A small masked spectrogram model, trained from scratch.
Training: 5400 steps, batches of 128.
Data: 78125 training examples, 8.8 epochs.
Rows from block 4 of a small masked spectrogram model, named by matrix and row number. Rows with one number belong to one channel. Each number is 500 + 50 x the weight over its row's rms, rounded and kept within 0 to 999. All counts start at 0. Numbers have three digits each.
Before each channel's rows are labels from the 100 clips, of 14976, where the channel reaches its highest value: "top examples" is what is common among them. Only what is clearly more common there than usual is listed. The data: single English command words and digits, spoken by a formant synthesiser in many voices. In brackets: how many of the 100.
# convs0: first 3x3 conv (model.blocks.4.convs.0.weight, 288x160x3x3, each kernel summed), inputs 80-159
# convs1: second 3x3 conv (model.blocks.4.convs.1.weight, 288x288x3x3, transposed, each kernel summed), outputs 96-191

top examples: /ɝ/ (46); /w/ (37); /d/ (32); word: forward (25)
convs0.246:431575522458416443518560418581459519479500555534498384514468519461431420481466451546493494471468516523445616470470496543434550589506420580493449396502473532509487547557567513541562396476474483430540483581455517447526560436450465413563512485
convs1.246:516559504468463490461490483462491460459470563513471447511501568456499521502597509504435420537520566522516516504449578444544532526493465502491470473456613497405449527494489505488433516587459564495517507491452488534508556475519490536501459455574546463538406460490516457420432514488554449495

top examples: reverberation (97); /ʃ/ (30); /ʊ/ (30); word: push (30)
convs0.11:483499389532521505519462516471465429490419534528462505525547580408428559510517476525483453489602518567494413498450524558518499413486535467420527472421463443525589503482446466505533490547484447401414448470468519423487519597572508464484464469
convs1.11:453452472573486479479471504528538412478507512511472580509411416512481502530501513455535545522553534439561546550506490491495470475578481483414534536500450526560416475507455408543444527450508521419466479476529511570463492486448440528469442438470496443506511487578524474429557437491470521449

top examples: voice: child-like voice (75); quiet level (74); /ɝ/ (35)
convs0.53:526502454479478472504593449559423504486430522501524502569500449458554461484570462528491572521424526454401541529478492497483490444609383498488497441471550567373430458482526496517566464486481461509491426460437495478565523363488471506545470540
convs1.53:543452501574449507458526433433520531557479488499564441586535530536458470492510519549542537493534531631474433489513551463508545525479491484360491626437571508389584514524510491489481445536471467511483502496540624469508598563509524517529553536529504521464448448554517539567555556457507429527

top examples: /z/ (41); /m/ (39); /k/ (38); /ɪ/ (37)
convs0.16:499537496520536565561602447469463486472493473360535472440535518447400531467418454466470502480406540472563529548540505445518592526527535493461479522438440540544462578520587413536603536487479556480582485522510469515394470489561533489497500564
convs1.16:493483431465551536483515496459475518454498484533481441480445427490558428472478483533387453549465516473476572486394512481526581479497479525528462514405486547607446465579597491503487551579498543512552465462591486491595515500472474467455591484454463510446548537528460513458549532494548532399

top examples: reverberation (99)
convs0.256:523428436471512536492530479520493440529428488570441513550508497502498566557576521495507524554501582594519513458478499514491500505486443553457563423467465537537494489499508433508538430474400427585441506494533525495488506516573570428527500478
convs1.256:567494527456531522429602510526537585473548572568500476520452511542434561482536541454461527519410449534499505460432474568437452547570468525590404384458480505532486548512491520600452574414459539515507510499455571578530584501498476515485560475462470523533501498503460464450401522536490489462

top examples: mains hum (67)
convs0.35:488481468401408499520543479463420473544473373517477515584453466430585441487501443474486477490553517409466536475434518543537563583507503531547492375507561502470429510542553529496439510478475362591561453490449522512550502536485478599503389473
convs1.35:559433552399535467521559516563517488551522524497526508476516555651466542469512422520476532404512454447460465489482512401541574560543555467432472508467546427532536419498523495563510399409441424461510498502437550538471540549576454456529487531526478487555429528466438537515432489535491606507

top examples: /ɝ/ (100); voice: low voice (58); /m/ (41); /ɛ/ (38)
convs0.47:426536568518504561549539404522443425433539523515522544556492607511588536504538550472478493519552530501542536470463504531451540536432463450517473486456474444551488460538483494468443461537498481522555480497512514479527554431402493389450501540
convs1.47:450420503508494458444459550531535593530549456472548424538547517519569503530461470365513480551479573509496543452487462486498508516540470504554557464499535558492463432493470497648528534484557523411462394460540431503604358485550437496419460510534521485474477476545563497516499463491445515583

top examples: mains hum (84)
convs0.247:526609502537626564498548533461450444451446405508564517516497438560427437465421513461510526506450522582500453487536487546551561557490469500486489532491497509542490412496554488465525391472526525398501452433524541502488492493549472457554499496
convs1.247:510562453526491506531433482499573560501448451493481545514471550423433422433518574507492482477444547487459509569496582559579511450490459481511543442448462499481429456495410491498503501489483560577500449553438358466533604451531531506543594554486548519506488590492519505525459483474468592466

top examples: voice: high voice (57); /aɪ/ (51)
convs0.88:522513469592530530552540473536527422478509523589506554417570562568471484475484416461479455495481481552569509421569474515516425465494436470483397571437482482560456476519510437549485504435493541508472450470535426448480498437514493446509448446
convs1.88:437480520555369388505582513405556452508468574525450519520400458499562481521426515564410572530514580477491478570527463521498486564440471599467510466538465465543570473517548522505528440468494426632485470457511466595527501469514519562473471465497470423473486458478482519481516532468535501497

top examples: word: cancel (32); /ʃ/ (28); /ʊ/ (28); word: push (28)
convs0.205:470509557475525401504470541461485495486564494486584513387480509488460513497415454512545472565521538471527539413467538499486590471487504476514502494520428423451391488444563420494463550501503391527501564520465558494464457559474502544465501552
convs1.205:527493520554412553528475558380573476524548453534516632428452467506520574540557524420487530459503461578467513504573504509488506524577454470459458514485557494541500440493555491433561543450498527456495476515513534576441479576506499432487609486465552479519476583370505544450498397470475527502

top examples: mains hum (35)
convs0.167:455523423522499508571449545502501501415472611456527399481472522434525447552489518520584527537529482581460465548417328536508516524522527552496519456529467494460495572534581478538550490504461449543525522548523442580458538589464463385523476520
convs1.167:533524523469475555460444460447632475547442527519515416477444482498506525541546516561397484550471536467568482503436442550588451488511447497596564523551477520572504409512474487497456602527492550430462469455481516582517510476491477416509531555474503474491472481533530441518428502508449470520

top examples: voice: high voice (89); /l/ (84); /oʊ/ (72); /f/ (31)
convs0.132:485566443421537571440550467511494570466497537446500502530439471486464518480497530461439402463475519463488454542532618565570495534511489420593506573434581460444513423555583548543457432504552526474600511496498440539466522498427486540609560481
convs1.132:408435517502441469503453527486557435541475503491478500492428442559482461559509443403469468493454508503514553458503547564550426508559449517433460591441577510500484481465424486547434509552445541458458572439483493490534504446441387517561489541427530519611541496544589468473432530538502422447

top examples: voice: high voice (90); mains hum (33)
convs0.124:471481558587496627576478511523459507461487534508535604414580474490471468488455581511476476546462506557528415443482471522429450484565602483517424521465435476467513489514451448504522480532520483402386470480467515376474439389536516493511467543
convs1.124:471446512442546497441421515521506500542469555424544490483487523443494436524530544544586519542424498461506486557500464539531492499562476514529521408446521429557439501481552385497453471592487561440462388430534480542475500520497520507498521428539463450474462501504409466510498587589564509526

top examples: /ɝ/ (65); /w/ (40); /m/ (33); /d/ (29)
convs0.212:543530529483483532553476409462491495528453449493514443542527531455501534444518475446453510438492544440573455456397405498386516514608455522510490463502566470457400474526472485497567528456401486512523476463537467592471497427595464516579465320
convs1.212:531551533507515516413498520474490408543504525521496430494457524465501463526485474487474513490440475457558570442532664445539556512468488389531450476455468463554505477555515489480514522495564502555472549490513541449460443503511451480531432496536525536477483452657583491505535587454563486419

top examples: voice: child-like voice (76); /ɛ/ (57); /s/ (49); /j/ (32)
convs0.265:467487500481517526549449517414563509661561498407509543554459505540510519492457448469489520543511448485486458438477538510534443442467485439531468506463492507477548481490534430505484524413492502427377451540426495397439446519565480588483446405
convs1.265:522518498491522481514519512537483546537525571519524500463428564555501502542514568496527565516540590506541471528495444513543550561511496537519436386537498491520503505509515558484429486496530515469404542476467457530513498468487515587377443491562510460471475508608423534458360482543528438489

top examples: voice: deep voice (77); /ɝ/ (43)
convs0.13:484534540468470554489512504470550433574515459599450612528539454570555580576566423528528524557633531518432577534474494462606527466475483468553500456451559453481429461436451521601469505560548520614582548554455609532494522466479423518489498466
convs1.13:423480476447531435544500607457468475496514559412567519490486466526527388514564448539432503513501501435521528447449454485463471524487486561492525549481553546455494437530404456508505493500510525504496357494549480509531446508507500530503427567383502513528474553467459494421461536510424548511

top examples: voice: high voice (69)
convs0.143:450459509512467650438531412449491520548530441448454352481521518524451535512486468464555526471430521585532526448437451548419470516528493464516548487478531490555531522493461437462500462415489603516378452466501478493412447537617460451467468501
convs1.143:555485537578533486506453494551485462495541586457593550454512499509506559457492509550510555504482457469502446583466443524491414489459521546445503530528525411386505506493553514458463498524531524452478544500455520452566644538521511461597463460465492551465504503470435594493467510599505463505

top examples: mains hum (61); /ɝ/ (40)
convs0.97:486457630531493465526517484404512429486598585485586500433574372557399530534407500477456465504519429570526523466581532503501475534472576493455480482535469527459576487480467516424473538447465383499483418537396426525508473461450475546538503494
convs1.97:365500483438555448421452484472573485577475536494475471578478440491451553483539444454504450465486469479456503513456510458607493559540562487432488455623406540474468410579538603454519565456513563519515445469435397559509485476540341506416488503441496483491508517465469454492486488441544554475

top examples: clipping (61); /ə/ (31)
convs0.236:540531531518440486509489522519515536482397427473481452472399567489531571513565440472503497533520474422513569505517501470567519487538547493644564545502493472479484430541556578415564498427595562455524515530504565472558494509518485492431548513
convs1.236:631483474455523595565479537434468556501560543533511584539454480559475500439575432470515531504416559435592443511414496583547591520443458529461492540481611473518454485515389536534439518590512565438494595410588469517570593453519412441501467475473422524486456499457463474535451505488632465526

top examples: /z/ (67); /ɔ/ (39); /p/ (39); /ɪ/ (31)
convs0.38:615464408494482570581453453397561475498531503476450505524531539546426493510486458469539582475516541436390546403452485498446497616474482508426504537519533454520465588458575492451519472434455495516458520516407469504493486504539437491604485516
convs1.38:547441483517554588550575432500539454464507505617532532458447490505452488533478526541539545583457588460483552507536380531517438608496488458478521359525492528564489506521463556507487499461498492508507450415573458569509388403554561479526445531516451490422489437508476442439494523556551408505

top examples: /z/ (48); /m/ (48); /ɪ/ (47); /j/ (39)
convs0.232:573504499498451534574483370472441457476540479487446535511543524495489524469536452575479529398596452530518507527460462570514496480538484440478444473534447575433520450485620477555411537495446532480595490525563528446493451453532529477557483553
convs1.232:447542493518523546470565530546512533485488514423470488525443460428473541507577533424406434502479503489487492492452526530459452469470557611579439550488456582563456519510485506527513518452561509541527544581466451438450462496527559527502508537446522529547510523432430487428559525462432640504

top examples: mains hum (50); clipping (40)
convs0.180:506485469441524440507539484532473526369567507537639438524458496422526482535518445527485474505490594538464456523372478475489521515507422500517531358496504588457500471527481580446508473466454511553486543568464497488497596535424397436474465451
convs1.180:372524485497505487598446499593520455474535408470522567572405514451501463501532527510469425460553615502468465447473447521484517554541495559523482492415498574620405507456447470523486563572463564489431520528464516506570381527569494479470577508444476499465436554447517512521516563504496475549

top examples: mains hum (89)
convs0.63:496474521461502483493613490490507485380527502619527433569453529379583439561494498483503551452517525502467458514470503475444562437530479591549541460468529498480510474550536425483516441457479444541386459592465458429607540523472460467472441435
convs1.63:426447504589479412458576512539490437460515480380467466509459453501498557552529496466344468477496497443501496411453516443398508538522555482524379452497476484448503546468484514560536528484506518566491529456446478426522415539540560526536547507520481522505567482445415486428477494511474535419

top examples: voice: high voice (83); /ɛ/ (38)
convs0.69:479454483506493575371447505433377470517453472519522563526527499453488451497478557467437466557518502491515454448492489491494534428520479499503478460424493483483516425533435434448444541606498494467477442468540529463458475482607532594505416400
convs1.69:450505506460499535583505516603435410537521486495367499444387433499559497533511521577392523584521516518494512504522467464476531422513544523497513495483493561544555489463526452448471553432469472545509429505473485462494403487473507534487483516425485461552526495479432526511401433597510544566

top examples: voice: high voice (61); /s/ (51); mains hum (34)
convs0.178:526491484472506580383553478538474419595535479445492555450509533422374437542489512515512483500495475475511532575477530489546512496545485529494420469432497513534481540574459430555546443573540558520530490562458516439482450432576539456520478472
convs1.178:445471406468466529485488502497527499567466583477436440545425548518456459467531498569465476552479513480555513448473508533510530545507446378494435392526378521483507596517406533538495541461507418549496500481463558521456379547539550471412533510577480471498491583513434477466473533562447397422

top examples: clipping (28)
convs0.19:562563445513529565554509526469483501580543446535468589473472380505540543436479456435497524502495526407516585479427479469614511527550521484479540461447460538542484540518476497588494593491487454530560491547460443461572578510628498518488476536
convs1.19:477467433423464557512497523417443535548419488480453488480490409437430429501468482570519537526488402486460466438561570439471538482532491435481476529557478475433499566516507572403412466446441379489525456482505520594556476519472464462476501538425503388508486476506490465566446427534364441614

top examples: mains hum (64); clipping (30)
convs0.142:460562605481434450404455520365499509456463567414552474436511510558483487486418456421545461471495541543624490505591458491465469486552563522474467441486488505468510458454466491481527502422553533450496559491487505479449454441505458493494532483
convs1.142:558411539487523490448531473532490508526452511442568363506505521496590561581531489441596528482474447513514509431489418480564451530506537538415467468499485490504528456540503462473438446542556456520577514481494441470408441571412539524388455484435432539536451506392547508502503477404490504534

top examples: clipping (62); reverberation (61)
convs0.230:550510482556462506522408601498532522438512568524485446400569415496563560512535376478484569590579517558451516566421455488415544550533541559416535498499513469440406522505437474458633514548458488624533506478467474501498479499508549629457445489
convs1.230:438475440556503427512570469486386488502486484402566555516407520486509456449429500573484458552620543484493558453498514512477447451554519518523391401533440468447503484459500502609552571459482549481560445565495492486535522413557413600456507528482422572529526472529444564512532542379484494605

top examples: voice: deep voice (67); clipping (31)
convs0.163:543593531497472560524495497540513507591452516565466530494501478527473572423508493542461517546524458512490612508482462507555600493459509529424466494514451462506514479594487537576446554434520509464622514495474545469468528524582403528472447571
convs1.163:471482545535552556430450494498444465498559545419548490518502508380542394504591447547476407410422526534410387486546494469385562510515531504516462453492462454481502629477469458529534411515495503522463539502474483491442545528488525500506484485513528454474432494479523578428451571527563545483